A small text-conditioned image diffusion model, trained from scratch.
Model: 7.39M parameters, arch dit, text encoder layers 6, activation squared_relu, patch size [4, 4], layers 8, width 128.
Training: muon at rate 0.011, batches of 256.
Data: trained on rendered roads seen from a driver's seat, with toy cars, trees and houses, 72500 training examples.
Rows from block 4 of the denoiser of a small text-conditioned image diffusion model, named by matrix and row number. Rows with one number belong to one neuron. Each number is 128 + 32 x the weight over its row's rms, rounded and kept within 0 to 255. All counts start at 0. After the name is the row's rms in percent of the matrix's.
After each neuron's rows are labels from the 100 images, of 14848 (inputs lightly noised), where the neuron reaches its highest value: "peak on" is the class under the peak. Only what is clearly more common there than usual is listed. The data: rendered roads seen from a driver's seat, with toy cars, trees and houses. In brackets: how many of the 100.
# fc1: MLP up (model.blocks.4.mlp.fc1.weight, 512x128), inputs 0-63
# fc2: MLP down (model.blocks.4.mlp.fc2.weight, 128x512, transposed), outputs 0-63

fc1.181 104 [195 192 128 122 138 117 108 105 142  79 183 117 121 135 123 146 121 119 148 117  69 155 100 175 120 127 135 107 192 108  96  71 127 105 142 141 111 238  36 151 183 120  83 181 134 177 110  94 128 144  61 109 104 118 154 129  83 124 160 147 132  93 180 139]
fc2.181 098 [126  55 125 112 153 149 144 148 116 171  97 136 138 120 138 127 105 122 112 123 165 120 166 129 120  93 143 131 159  84 176 130 126 122 121 110  97  73 197 132 117 113  53 129 132 113 118 208 109 103 166 131 134 192 118  65 102 130 136 145 118  55 115 121]
peak on: verge (75)

fc1.171 104 [123 123  97 112 116 128  97 119 130  82 125 111 107 155  63  79 104  94 142 143 111  97 122 139 190  85  68  75 106 146 150 114 119 121 130 122 107  97 133  67 121 114 130  95 130 111 144 127 103 150 139 116 170 148  46  94 129  97 128 107 166 104  86 112]
fc2.171 116 [120 135 146 121 138 141 117 173 109 134 110 148 192 111  87 193 114 173 184 125 143 140 117  94 141  72 112 136 103 144 122 129 127 108 131 149 144 137  92  93 110 148 165  67 126 152  99 142 115 239  80 121 206 159  90  87 118  74  93 131 107 129 169 156]
peak on: truck (29)

fc1.215 088 [ 94 116  88 120  35  83 161  89 182 147 136 109  94 127 127  93  99 134 147 123 136 149 134  59 109  87 104 165 147 153  98 119 145 241  92 144 208  87 191 121 126 116 180 100 194 114 133 142 138 109 108 127 149  87 125 131 145 154  89 148  99 175 105 117]
fc2.215 091 [ 93 138  82  85  77  94 142  66  89 127 131 167  86 146  83  77 128 128 127 117 161 105 194 214  97  75 166 159  92 106 190 103 141 127  33 141 170 123 115 142 146  71 165 126 121 124 191 180 119 135 114 121 139 180 142 153 168 142 131 150 154 161 119 134]
peak on: pine (53)

fc1.468 085 [139 115 170 158 120 109 100 152  94 133 143 176 141 129  98 147 145 159 116 136  93 103 131 156 127  58 108 202  74  91 155  99 114 106 155  94 102 101 113 123  93 111  60  96 170 143 119  96 156 123 110 100 149 109 125 154 152 118 117 192 159  86 152 103]
fc2.468 098 [132 106 109 157  50 187 112 109 162 121 197 113 123 109 119  91 165  85 131 161 116 115 160 105 120  68 136 170  87 127  98  92 118 144 127 137 145 126 143 126  78 103 107  88  83 143 105 136 128 116 186 105 162  97 159 183  94  94 102 165 103 109 130 127]
peak on: truck (57)

fc1.207 093 [147 125 126  58 106  47  83 135 135  77 144 153 164 134 154 140 139 160 143 155 115 151 126 132 115 106 202 113 108 162 123 147 106 138 155 104 101  89 139 111 147 143 145  93 107 166 138 125 151 107 119 105 112 133 172  89 167 135 148  78  99 116  89 120]
fc2.207 085 [136  99  91 124 111  95  91 158 118 141 114 125 210 155 161 185 138 133 120 169 129 102 153 112 117 151 159 132 106 119 133 159 125 111 167 126 118 198 151 101 145 137 171 109 135  84 203 132 137 126  50 111  14 121 178 135 123 147 115  93 174 137 159 129]
peak on: pine (41)

fc1.230 150 [ 73  87  93 167 111 163 165 122 145 115  87 120 147  97 171 188 141  66 108 126 104 125 154 134 105 108 153  98 108 152  70  48 150  89 171 107  73  70 140 151  91 141  75  55 110 117 133 114 159 114 117 111 114 140 128 102 115 132 117 136 117 128 144 106]
fc2.230 125 [ 50  78 180 150 156 105 147 152 118 137  96 125 195 105 135  73  82 153 131 151 128 105  90 142 140 125 125  58  73 111 163 181 143 185  97 136 112 169 114 151 155 138 194 117 110 140 132  93 111 216 136 135  78  95 126 131 104 154 181 168 119 147  78 147]
peak on: lamp (36); house (27)

fc1.93 088 [145 162 108 153  93 123  97 130 207  60 149 157 105 127 123 166 110 114 175  77 117 150  74 128 120 119 106  82  82 161  54 147 143 108  70 136  81 123 127 122 108 129 139 164 118 162 101 148 168 161 133 100  85 140 135 132 169 107 107 104 118  84 114 132]
fc2.93 094 [152 128 151 101 122 104 170 129 105 117 190 131  90 119 142  63 133 111 121 121 174 117 130 134 133 144 140 113 152  59 162 107 108 148 114 154 164 159 136 143  74 150 122 120 104 141 135 114 133 126  88 130 170 119 149 135 154 107  45 124 105 103  66 112]
peak on: tree (41)

fc1.289 087 [132 151 136 128  98 179  80 134 102 120 103 151 129 132  88 115  98 122 162 137  71 113 102 119 118 181 149  85 141 180  98  71 114 156 127 154 141  88 147 132 116 157  94  80 141  90 108 232  91  94 107 135  90  75 166 146 142 112 155 112 120 120 166 126]
fc2.289 092 [209 136 123  88 124 128 166 134 128 170 121 122 115 122 109  35 163 135 132 126 158 151  84 193 121 153 130 141 160 140 113 156 105 142 123 190 181 145 141 148 128 152 114 128 151  92 142 122 150  84 125 139 126 132 154 153 109 133 180 138 131 147  94 156]
peak on: road (72)

fc1.250 079 [ 96 158 164 118 110 156  92 206  93 177 130 170 138  62 109 109 149 117 113 114 171 166 138 172 139  67 129 149 104 132 136 107 122  97 104  99  69 172 133 137 151 241 151 128 151 166 115 128 130 100 171 125  97 100 160 125  96 170  94 112 136 153  88 146]
fc2.250 081 [112 162  93 127 117 196  84  85 144 114 118 143 122  93 110 153 119 161 121 122 116 118 170  57  97  85  92 105 126 146 128 111 132  66 105 209  57  88 143 125 166 166 134 108 103 105 148 141 114 125 130  81  96 135 148  80 146 133 175  84 109 168 173 176]
peak on: car (40); pine (27)

fc1.405 148 [149 139 183  42 140 125 127 103 127  87 133 221 226 145 127 136 108 153  81 117 121 161 145 146 113 128 123 131  94  86 150 176 107 128 126 106 120 156 145  86 168 148 154 120 117 114 179 118 157 119 153 124  96 132 148 151 102 134 126 128 174 135 132 175]
fc2.405 134 [168 123 176 153 135  96 119 201 102 147 108 175  77 121 137 187 103 135  74 130 157 145  94 114 145 186 178 134 158 139 115 103 103 130 161  51  83 130 139 154 182 125 141 135 137 139 112 166 137 100 148 196  94  96  80 119 127 155 172 131 112 134 111 172]
peak on: sky (69)

fc1.251 088 [106 150 131  65 163 124 162 213 128 143 156 171 138 161  92 120 119 120 179 123 128 136 121 134 131 161 139  94 145 122 117 178 123 112 128 128  79 146 155 115 138 133 122 150 137 168  78 170 138 169  80  61  56 114 172 134  65  75 117 140 102 149 169 120]
fc2.251 100 [154 194 118 121 159 164 175  67 105 129 115 108 141 165 108 141 167 130 158 128  82 107 123 125 149 216  97  97  91 146 163 229 132 160  90 157 103  87 117 165 122 175 151  81  79 112 184  71 113 137 126 155  75  91 135 120 152 115 103 124 145 164 117 122]
peak on: car (62); truck (34)

fc1.352 082 [ 89  97  94 143 124 118 130 125 101 170  92 150 141 112  82 131 110 100 134 208  76 140 136 151 119 144  81 126 124 161 120 139 107 131 193  99 128  88 139 135 146 146  81 110 121 150 102  98 148 154 132  98 191 118 134 140 161 108 163  81 142 107 138 101]
fc2.352 094 [179  72 138 114 107 160 156  54 120  98 165 124 129  89 105 162 147 141 151 227 172 114 141 110 113 159 140  88 136 169 131 127 156 128 184 155  90 196 146 150 141 155 104  89 151 145 148 140 164 179 134 126 160 127 119 151 127 112  92 144  94 103 138 154]
peak on: tree (36)

fc1.114 086 [125 103  26 122 146 137 175 131 164 146 114  83  89  77 137 101  83 126  86 160 122 124 180 126 144 148 116 172 138  92  94 103  82 177 175 130 154 143 154 130 153 127 128  99 128  95 145 183 162  79 157 127 103 142 124  85 133 108 161 156  98 125 204 167]
fc2.114 092 [177 135 142 155 111 151 159 163 101 126 130 173 115 144 153  96 167 149 131 142 141 135 134 116 153 149 134 138 144 158 187 126 116 191 138 120 101 188 106 163 147 203 124  70 186 120 145  74 141 122 145 150 114 171 121  66 207 185 182  93 108 120 106 145]
peak on: sky (95)

fc1.155 080 [104 169  96 150 193 172 145 134 137 207 153 130 103 147 138 117  69  75 173 104  96 111 148  99 119  93 156 128 124 116  96 102 124 122 105 155  84  58 110 151 171 127  81 115 163 151 120 107 117 108  37  43  66 134 153 120 104 133 113 136 175  95  99 118]
fc2.155 094 [160 121 136 116 177 159 138 221  99  65 156 126 118 145 167 110 105 116 152 113 177 137 192 130 133  98 139 145 118 127 162  68 124 131 138  84 124 243 119 123 169 132  76 144 110  66 187 127  97 158 201 158 119 143 172 105 141 145 185 114 124  88 135  78]
peak on: marking (28)

fc1.58 100 [ 83  76 149 129 151 122 148 138 134 104  76 146 118 113 103  80 183 154 129 152 194  95 141 117 148 135 138 112  64 159 157 128 118 121 108 124  99 152 121 129 165 114 107 141  92 106 125 108 159 169 135 190 130 189 137  97 169 133  99  65 126 124 151 139]
fc2.58 082 [ 76 168 155  96 149 169 103 167 108 155 123 117 123 110  85 130 205 100 119 121 109 130 164 158 135 166  75 105 112 104 159 137 150  74 129 125 138 161 126 124 183  14 101 110 182 118 113 147 122  99 126 127 147 160 101 107 124  83 159 106 138 128 153 147]
peak on: road (90)

fc1.185 128 [149 184 198 137  79 151 113 108  75 133 132  79 108 118 146 138 148  35 131  95 127  87 121 119 165 128 132 134 128 142 174 146  71 119 149 129 174 147 145 144 139  92 134 130 120 119 157  83  57 115  94 160  99 169 111 145 125 226 123 147 145 166 114 190]
fc2.185 133 [104 136 126 124 131  99  75 109 151 161 137 130 121 111 152 138 173 210 168 155 110 132 101 126 124 137 171 177 157 112  67 120 116 136 104 124 114 120 133 165 175 171 162 152 125 114 108  66 149 134 150 148 133 146 167 109  96  86 186 135 127 141 132 156]
peak on: marking (27)

fc1.345 085 [143 183  90 104 152 118 167 160 140  61  48 153 139 160 146 134  56 124 127 169 166  99 139 124 132 181 140 109 122 107 121 141 143 102 100 115  94 178 102 113 123 169 164 150  85 115 107 175 106 198 165 130 107 142 177 128 112 104 153 126  76 154 122 141]
fc2.345 075 [ 85 141  91 139 104  78 173 146 128 141 158 123 163 107 141 172 139 130 139 127  52 173 134 180 137 128 125 155 111  37 139 132 128  90 121 130  97  71 194 101 130 145 123 155 193 115 122 178 127  83 179 149 139 106 133  98 138 167  66  54 147 152 135 134]
peak on: sky (70)

fc1.191 145 [107  87 142 219 166 169 104 100 127 139 145 157  74 115 115  63 165 170 111 110 103 164 114 105 129 124 130 132 144 178  91 134 138 146 130 100 137 171 131 144 140 113 154 139  84 145 130 186 120 159 129 103 108  84 109 170 147  85 154 157 154 139 156 149]
fc2.191 128 [124 118 176 177 147 162 144 217 104 157 172 128 143 111  91 134  62 111 151 130  45 127 131 171 123  84  92  94 154 124 145 113 150  88 121 131  87 188 120 141 156 131 111 135 171  67 134 149 141 147 173 118 114 138 146  52 118 148 130 127 137 169  95 137]
peak on: car (48); truck (33)

fc1.276 089 [203 201 133 104 153  55 168 153 137 138 105 144 102 178  86 159 124 125 161 113  93 165  41 141 120 116 153 146 117 102 118 115 121 166 102 178 113 138 165 142 176 121 153 168 118 122 112 154 155  71 106 122  95 135 122  60  91  95 189 171 102  89 128  92]
fc2.276 100 [171 143 128 111  97 107 164 160 137 177 148 129 116 107  86  55  55 130 121 125 132 126  68 135 125 132  90  92 150 170 137  73 134  69 101 149  99 150 117 131  67 195 118 144 120 121 119 109 175  69 117  88 105 122 118 134 132 136 164  84 122  60 154 131]
peak on: lamp (41)

fc1.358 135 [ 84 160 115  96  90  99 203 140 101  60  76 105 144  90  97 130  78 116  96 126  87 136 112 122 209 118  84  98 121 138 154 142 120 128 136 133 162 116 138 101 110 162 163 144 104 199  93 141 139 152 112  69 140 159 127 137 119 162  92 116 109 120 139 139]
fc2.358 124 [ 68 127  62 133 146 138 109 193 157 181 145 118 123 117 129 126 153 124  61 110 117 153 124  76  98 129  83 153 129  90  92 165 154 225 141 130 129 140 134 112 128  96 155 118  64 104 137 123 116  93 179 131 114 141 131 153 188  86 139 126 115 131 140 130]
peak on: pine (73); tree (25)

fc1.442 080 [106 118 154  94 137 171 111 150 160 149  95 126 120  80 145 151 124 144 148  68 161 152 136 112 170 144 110 139 133 114 152 121 158 116 106 144 144 173 160 120 141 144 101 145 183 195 129 109 146 139  98 105 176 129  57 145 118 126 166 112 141 132 137 165]
fc2.442 100 [174 123 195 133 120 163 164 128 121 140 117 117 153 202 146 139 120 159 143  83  82 123 112 137 134 123 145 153 117 146 129 123 103 126  85 126 133 103 125  97 133  96 112 146  85 170 165 162 101 128 138 159 149  97  20 156 159 148 108 141 120 111 102  57]
peak on: car (40)

fc1.253 129 [114 147 142 110 130 117 157  84 152 125 118 132 127 111 116 195 158 190 112 140 132 112 109 101 163 146 119 127 124 157 139  72 135  88  66 117 142 120 136 175 115 130 164 161 164  47 189 131 145 140 166 139 146 168 119  92  89 139 130 100 169  95  83 114]
fc2.253 104 [157 108 122 102 136 143 150 110  46 175  92 117 134 150 114 144 138 107 218 144 154 115 124 134 116 124 119 129 151 136 171  73  96 145 166 117 151 130 142  89  84 112  84 145 145 157 127 108 168 121  77 106  96 114 141 187  94 146 132  74 131  97 156  98]
peak on: lamp (40); house (33)

fc1.265 104 [164 164 122 105 118  95 200 125 159  71  81 134  99 101 123 183 154 166 114 115 120 146 145  98 126  97 154 110  68 119 110 141 155 234 134 102 110 151 109 133 156 106  95 162 143  98 196 115 153 125 139 169 129 202 126 134  81  96 188 157 133 124 166 158]
fc2.265 105 [ 61 133 114 149 106 118 157 103 107  86 147 120 122 111 108 121 211 136 133 125 124 130 170 192 134 130 103  82 111 105 156 144 125 206  99  73 145  88  98 146 140 119 117 120 104 130 125 126 140 177 145  73  95 167 121 164 145  86  60 115 132 146  93 139]
peak on: verge (100)

fc1.304 127 [ 91 174 163 143 146 104 156 157 121 111 130 181 110 138 170 179 165 165 116 125  74 158  88  74  98  83 120 139  95 175 129 108 162 117  66 120 146 136  94 141 137 173 129 131 130 147 172 101 112 126 183  89 152 103 137 137  76  98  71 139 144 199 168 152]
fc2.304 105 [162 113  72 115 116 190 155 138 161 122 143 111 114 131 122  68 205 107 126 138 107 110 134  83 149 142 125 131 194 141  97 119 104 113 160 119 148 125 126  71 109 139  87 141  87 224 120 126 106 114 107 155 138 111 131 171 159 143  47 124  93 103  84 118]
peak on: tree (54)

fc1.302 107 [ 91 149 116 168 182 134 145 121 133  94 162 119  96 119 161 140 147  91 124 105 130 120  58 165 145 152 114 106 123 120 129 117 101 126 117 157 104 137 113 123 151 120  90 148  55 107 134 171 117 104 173 154 121 127 105 123 147 127 143 117 119  98 109  95]
fc2.302 099 [130 133 173 168  89 117 101 129 136 117 146 153 124 118 141 140 202 133 162 134 175 122 147 150 152 139 180 117  98 143 105 179 157 108  87  90 170 115 137 143 235 190  88 147 132 195 134 150 108 156 148 110 151 121 110 105 117 118 140 133 134  20 138 103]
peak on: lamp (43); car (26)

fc1.386 090 [156 114 195 111 143 167 111 113 169 109 126  38 149 128 131 159 142 152 155  70 111  91 138 162 190 118 182 173 174 146 139 118 101 161 103 142 135 132 166 169 153 138 138 127 155  86 157 129 115 126 166 120  96 119  77 190 111 154 148 140 158 144 125 162]
fc2.386 101 [125 112 138 145 131 150  89 217 173 157 121 174 194 140 123  62 103 131 147  59 156 143 146 101 124  88 151 158 130 139 104 107 127 153  91 133 113 101 105 132 120 122 140 124  78 159  98 123 142 135  64 164  85 156 108 164 165 101  82 124 139 120 125 143]
peak on: marking (46)

fc1.9 086 [141 204 115  79 130  95 102  99 148  85 191 156 103 109 144 106  68 145 135 157 124 111 103 108 128 140  94 131 133  90 115 120 135 138 151 157 133  96  73 136 185 108 155 141  84 142  90  58 110  76  85  86 121 102 163 117 115 122  74  22 127 103 107 147]
fc2.9 084 [191  93 166 119 154 147 127 149 166 131 119 120 145 166 138 115  73 140  93 131 102 129 157 143 122 217  71 143  67  74 127 190 136 143 169 100 108  83 142 104 110 161 129  88 104 130 122 166 129  89  93  71 120 152  80 155 154 154 110 141 141 204 115 120]
peak on: lamp (34); tree (30)

fc1.343 087 [ 88 175 103  91 111  49 132 106 101 149 141 120 137  69 103 141 116  95 179 130 128  90 107  96 212  99  60 158 124 155 129 123  64 156  95 102 118 120 162  73 127 152 122  84  76  80 127 139 124 137 134 139 122 137 110 117 157 145 151 137 143 115 112 171]
fc2.343 092 [158 135 154 141 109 163 122 197 156 104 139 141 144 125  86 141 113 105 163  90 111 160 107 104 197  98 156 141  85 189  95 120 131  95  61 128 159 134  55 100 193 140 163  60 127 128  99 145 111 180 157 106 169 168 130  93 117 141 143 125 152 146 143  91]
peak on: house (36); pine (25)

fc1.208 095 [ 96 138 156  90  56  89 115 117  89  85 106 146 122 140 112 106 152 187 111 140 127 124 106  45 132 136 133 145 109 139 170 138 137 122 159 139 133 103 172 109 156 163 176 100 159 123 154 130 106 124  73  99 127 176 141 159 163 118 127  99 121 147 121 139]
fc2.208 096 [188 149  63 167 149 109  77  65 215 137 177 167 139 105  76 147 106 119 154 123 128 135 187 188 107 157 181 156 149 183  51 143 116 171 173  99 180 143 110 153 141 108 156 152 128 112 100  64 140 203 206 197 137 167 114 134 144 145  84 130 146 127 126 135]
peak on: pine (63)

fc1.278 106 [103 144  81 139  76 134 114 103 169 134 100 154 171 114 154 120 123 179 123 186 146 149 189  91 149 135 108 131 135 127  78  66 152 109 140 122 167 123 147 134  97  82 141  91 154  98 122  77 124 128 111  84 167 136 151 127 106 156 123 134  93 126 103 114]
fc2.278 097 [ 85  33 144  70 111 119 162 108  77 114 150 138 162 133 165 177 150 142 104 139 136 125 165  78 125 101 150 135 156 152 175 144  98 178 189 148 101 155 111 121 177  62 152 137 150 174 120 149  97 136 115  80 148 179 110 119  93 142 109 117 121 150 160 121]
peak on: barrel (31)

fc1.77 110 [150 219 108 107  45 172 138 160 126 151 117 151 128  92 137 129 168  91  60 156 151 146 152  97  87 122  87 150 167 183 110 168 113 128 180 139 161 163 143 160 137  72 124 131  64 140 131 141 114  63 140 114 113 167 139 141  65 152 149 161 144 100 174  94]
fc2.77 101 [139 220 159 134 196  65 156 102 139 160 147 154 125 113 136 153 137 127 121 119  85 137 122 163 149 193 120 115  95 179 134  89 169 139  94 116  75  67  73 162 106 124 109 158  96 155 119 136 192 126  98  97 153 122 119 170  80 135 148  60 102 162  47 131]
peak on: marking (99)

fc1.29 089 [187 123 124  90 192 101  91  72 103 146 221  91 108 174 126  98  82 152 125 129 161 121 165 160 153 186 162 111 149 159 165  83 154 187 137 168  97 159 164 109  98 106 125 140 151 190 108 161 133 123  68 165 102 133 117 169 155 131 127 127 127 139 136 160]
fc2.29 089 [124 103 137  53  77 164 195 130 135  78  65 140 116 128  95 101 120 104  91 126 151 117  94  94 131 179 141 141 137 134 164 128 133 198 106 120 117 158 183 117 120 124 102  85 133 118 118 120  88 129  93 157 161 112 114 145 119 172 123 153 134 122 112 129]
peak on: sky (89)

fc1.408 107 [122 145 119 157 204  88 103  36 114  83 111 112 118  91  67 133 124 126 128 132 132 160 130 152 158 180 152 136  95  86 150 109 113 110 143 123 126 181 159 144 124 140  64 144 139 157 188 127 138 123 153 110 108 159 159 172 135 125  44 121 100 112 133 161]
fc2.408 107 [146 159 105 135 116 130 195 160 178 154 136  99 122 149 115  78 126 121 134 125 155 138 155 137 107  95  74 164  56 142  91 157 135 148 124 110 120  80 110 110 125 136 109 144 118 130 101 125 150  72 123  81 179  99 117 154 130 120 137 102 151 142 110 147]
peak on: sky (90)

fc1.371 086 [136 175 101 107 219 114 126  99  83 111 109 113 146 112 153 156 117 111 123 115 120 113 112  76 139 179 125 104 149 134 152 106 142 142 120  78  96 138 131 144 108 152 153 153 122 172  83 133 136  58 133  90 110 109 129 138 105 152  86  80  91  91 131 115]
fc2.371 104 [155 183  89 121 166  41 122 158 152 121 114 143  90  83 179  89 156 127 169 124 161 129 129  98 121 132 154 176  80  76 130 140 155 142 128 137 136 103  69 132 154 184  99 119 147  93 151 120 105 108 130 132 154 127 104 125  32 131 125 125 130 180 110 108]
peak on: sky (100)

fc1.94 089 [100 130 119 129  70 145 147 193 127 168  87 118 107 132 177  81  78 129 109 102  49 105 142 123  93 182 122 103 178 146  94 179 137 133 112  85 123 115 137 140  73 174  78  99 117 116 117 148 116 155  78 142 121 177 118  59 127  99 110 127 104 105 131 108]
fc2.94 104 [ 99 106 114 152  90 218 128 157 146 106 124 125  84 128 165 117 141 126  95 115 201 121 172 150 133 151 122 107 141 187 129 193 141 121 156 132 141 178 145 123  88 160 125  80 198 155 132 152 106 144 212 138 154 143 150  93 114 115 107 109 144  77 123 125]
peak on: road (91)

fc1.451 083 [106 128  48 115 131  73 179 142 186 126 157 124 107 139 169 153 146 126 197 138 107 160 187 112 136 160 132  56 113 201  87 104 121 192  91 184 132 130 107  87 115 137 119 125 112 158 108 147 151 161 120 117 121 117 165  91 109 115 131  68 126 143 116  97]
fc2.451 081 [196 125 126 122 138 156 110 156  84 121 102 109  79 139 142 107 117 124 139 135 117 119 154  91  65 129 163 134 158 165 157 151 127 223 108 113 148 106 159  78 128 172 168 122 114  90  84 111 118 121  96 124 142 128 147 105 203  99  80 117 115 157 151 148]
peak on: tree (75)

fc1.74 083 [ 79 142  99  68 144 108 104 133 109 214 124 108 116 194 133  83  99 103 165 139 171 128  81 130 126 117 164  51 169 186 130 116 157  86 140 143 105 111 151 129 181 122 171 124  88 134  86 151 124 153 165 197 116 139 144  65 123 161  73 133 152 141 133 137]
fc2.74 090 [153 172 100 115 110 100 126 158 157  73 125 131 102  81 108 195 116 105 197 121  85 134 104 130 113 157 138 160 186 164 123 151 133  58 137 104  90 190 127 124 159 138 167  97 141 122 106 119 154 135 111  68 137 138 121 117 142 135 195 126 118 142 155 116]
peak on: pine (76)

fc1.351 079 [116 174 122 162 100 133 124 146 152 136 122 132 122 146 151 120 161 125 128 153 114  88 101 195 171 199 124 187  75 142 154  62 143 126  76 142 116 111 152 156 163 171 171 126 170  96  99 137 125 102 121 116 180 136 128 193  94 133 154 150  95 129  54 138]
fc2.351 092 [116 170 145 144  56 127 129 191 104 109 174 129  96  62 132 145 168 130 127 131 155 148  93  50 151 142 118 109 129 140 146  74 110 142 138 199 128 118 113 179 182 171 163 128 111 140 141 154 139 149 167 122 159 126 128 168 161  83 119 175 182 140 166  65]
peak on: marking (84)

fc1.28 085 [136 163 138 191 156 145 134 108 121  96 130 130 132 124  99 107 161 107 111 167 102 113  76 137 127 123 121 125 177 153  94 129  76 146 126 190  80  69  99 182 122 157 168 119  98  73 158 137  97 121 121  43  92 108 176  87 113 126 110 133 115 183 122 147]
fc2.28 097 [ 88 144 103  94 155  98 126 111 112 124 119 125 109 108 108 100 170  92 107 124 158 124 136  99 126 111  81 170 131 180 169 123 132 152 118  95 107 126 166 135 116 132  89 141 153 117 120 102 182  48 135 145 140  87 164  87 130 143 158 113 127 143 146 147]
peak on: verge (46)

fc1.86 089 [158 148 112 108 136 134 108 116 119 111 128 132 115 182 114 175 106 120 116 138 160 125 121 177 152 131 166  96 113 162 120 106 131 173 143 152 114 116 135 102  86 133 125  64 129 114 110 178 128 188 113 138 140 110 119 125 142 110 216 151 128 136 218 126]
fc2.86 089 [ 81 158 157 104 139 109 132 170 104 139 186 101 178 153 172  77  99 107  80 137  83 127  81 121 121 197  92 121  96  73 177 150 120 185 141  91 133 120  88 116 120 124 186 107  80 180 136  76 132  97  41 105 122  86 141 158  99 125 123 121 143 130  47 105]
peak on: lamp (25)

fc1.501 090 [ 99 132  98 120 142 124 151  97 115 155 201 124 141 115 141 136 101 159  85 126  70 135 136 141 103 163 122 160 107 120 128  48 156 142 104  32 115 112 163 151 133 107 163 119  95 105 132 107 146 122 125 173 115  80 153 148 101  96  39 143  85 143 128 152]
fc2.501 116 [185 117 173 160  94 136 108 197  39 163 151 113 163 144 120 134  75 110 144 136  57 114  47 178 136  99  94 121 114 125 217 123 131 104 133 164 109 133  62 117 136  76 176  71 125 137 109 135 104  79 129 154 133 149 152  75 118 145 184  67 103 150 147 151]
peak on: verge (45)

fc1.484 110 [162 152 136 101 129 173 131 136 133  83 162 118 141 152 125 168 150 106 154 109 108 122 156 150 140 123 105 108 126 102  97 113 143 159  58 165 144 153 145 120  86 133 109 212 121 134 127 124 119 125  12 124 125 142 132 138 182 137 114 147 121 133 115 154]
fc2.484 109 [142  95 135 193 124 154 100 182 114 127  95 115  99 119 139  90 114 142 172 153  98 113 112 132 155  43 118 147 116 151 141 119 104 119 161 134 170 128 152 145  90  85  90 154 109 130 151 119 164 104 159 213 143 108 178 129  95 137 129 102  97 103 111 152]
peak on: lamp (26)

fc1.350 083 [119  83 119  96 134 148 129 121 143 114 129 149 106 153  92 167  60 156 148 148 102 197 194 100 148 132 147 100 118  91 149 160 138 135 100 102 151 139 106 125 158 133 197 137 135 175 128 140 166 117  68 130  95  76 152 112 215 140  90  90 139 132 131 145]
fc2.350 080 [ 53  84  97  98 165 120  68 103 100 166  84 104 121 122  97 203  94 144 149  95 169  88 153 164 141 135 129 165 113  89 135 142 129  93 151 138  86 150 107  95 140 227 154 129 150 121 145 103 121  79 186  91 143 150 123 119 153  90 105 137 133 187 182 138]
peak on: verge (60)

fc1.7 150 [100  84  68 146 143 129 115 114  80 157 142  99 100 109 174 117 140  95 134  55  83 240  98 192 147 123 128 101 154 143  91 123 143 149  93 120 127 101 134  62 184 133 166 106  99 146 101 138 182  96 121 149 103 108 183 123 158 154 134 139 118 132 143 112]
fc2.7 128 [ 59 122 168 166 141 156 160 127  95 153 152  96 157 123 104 152 121 161 148 182  45 195 124 185 125 109  93 103  97 115 162 155 140  69 182 152  85 112 149 131 168  95 105  97 138 133 152 142 166 120 141 109 128 104  53  58 120 117 152  94 134 190 127 115]
peak on: car (52); truck (38)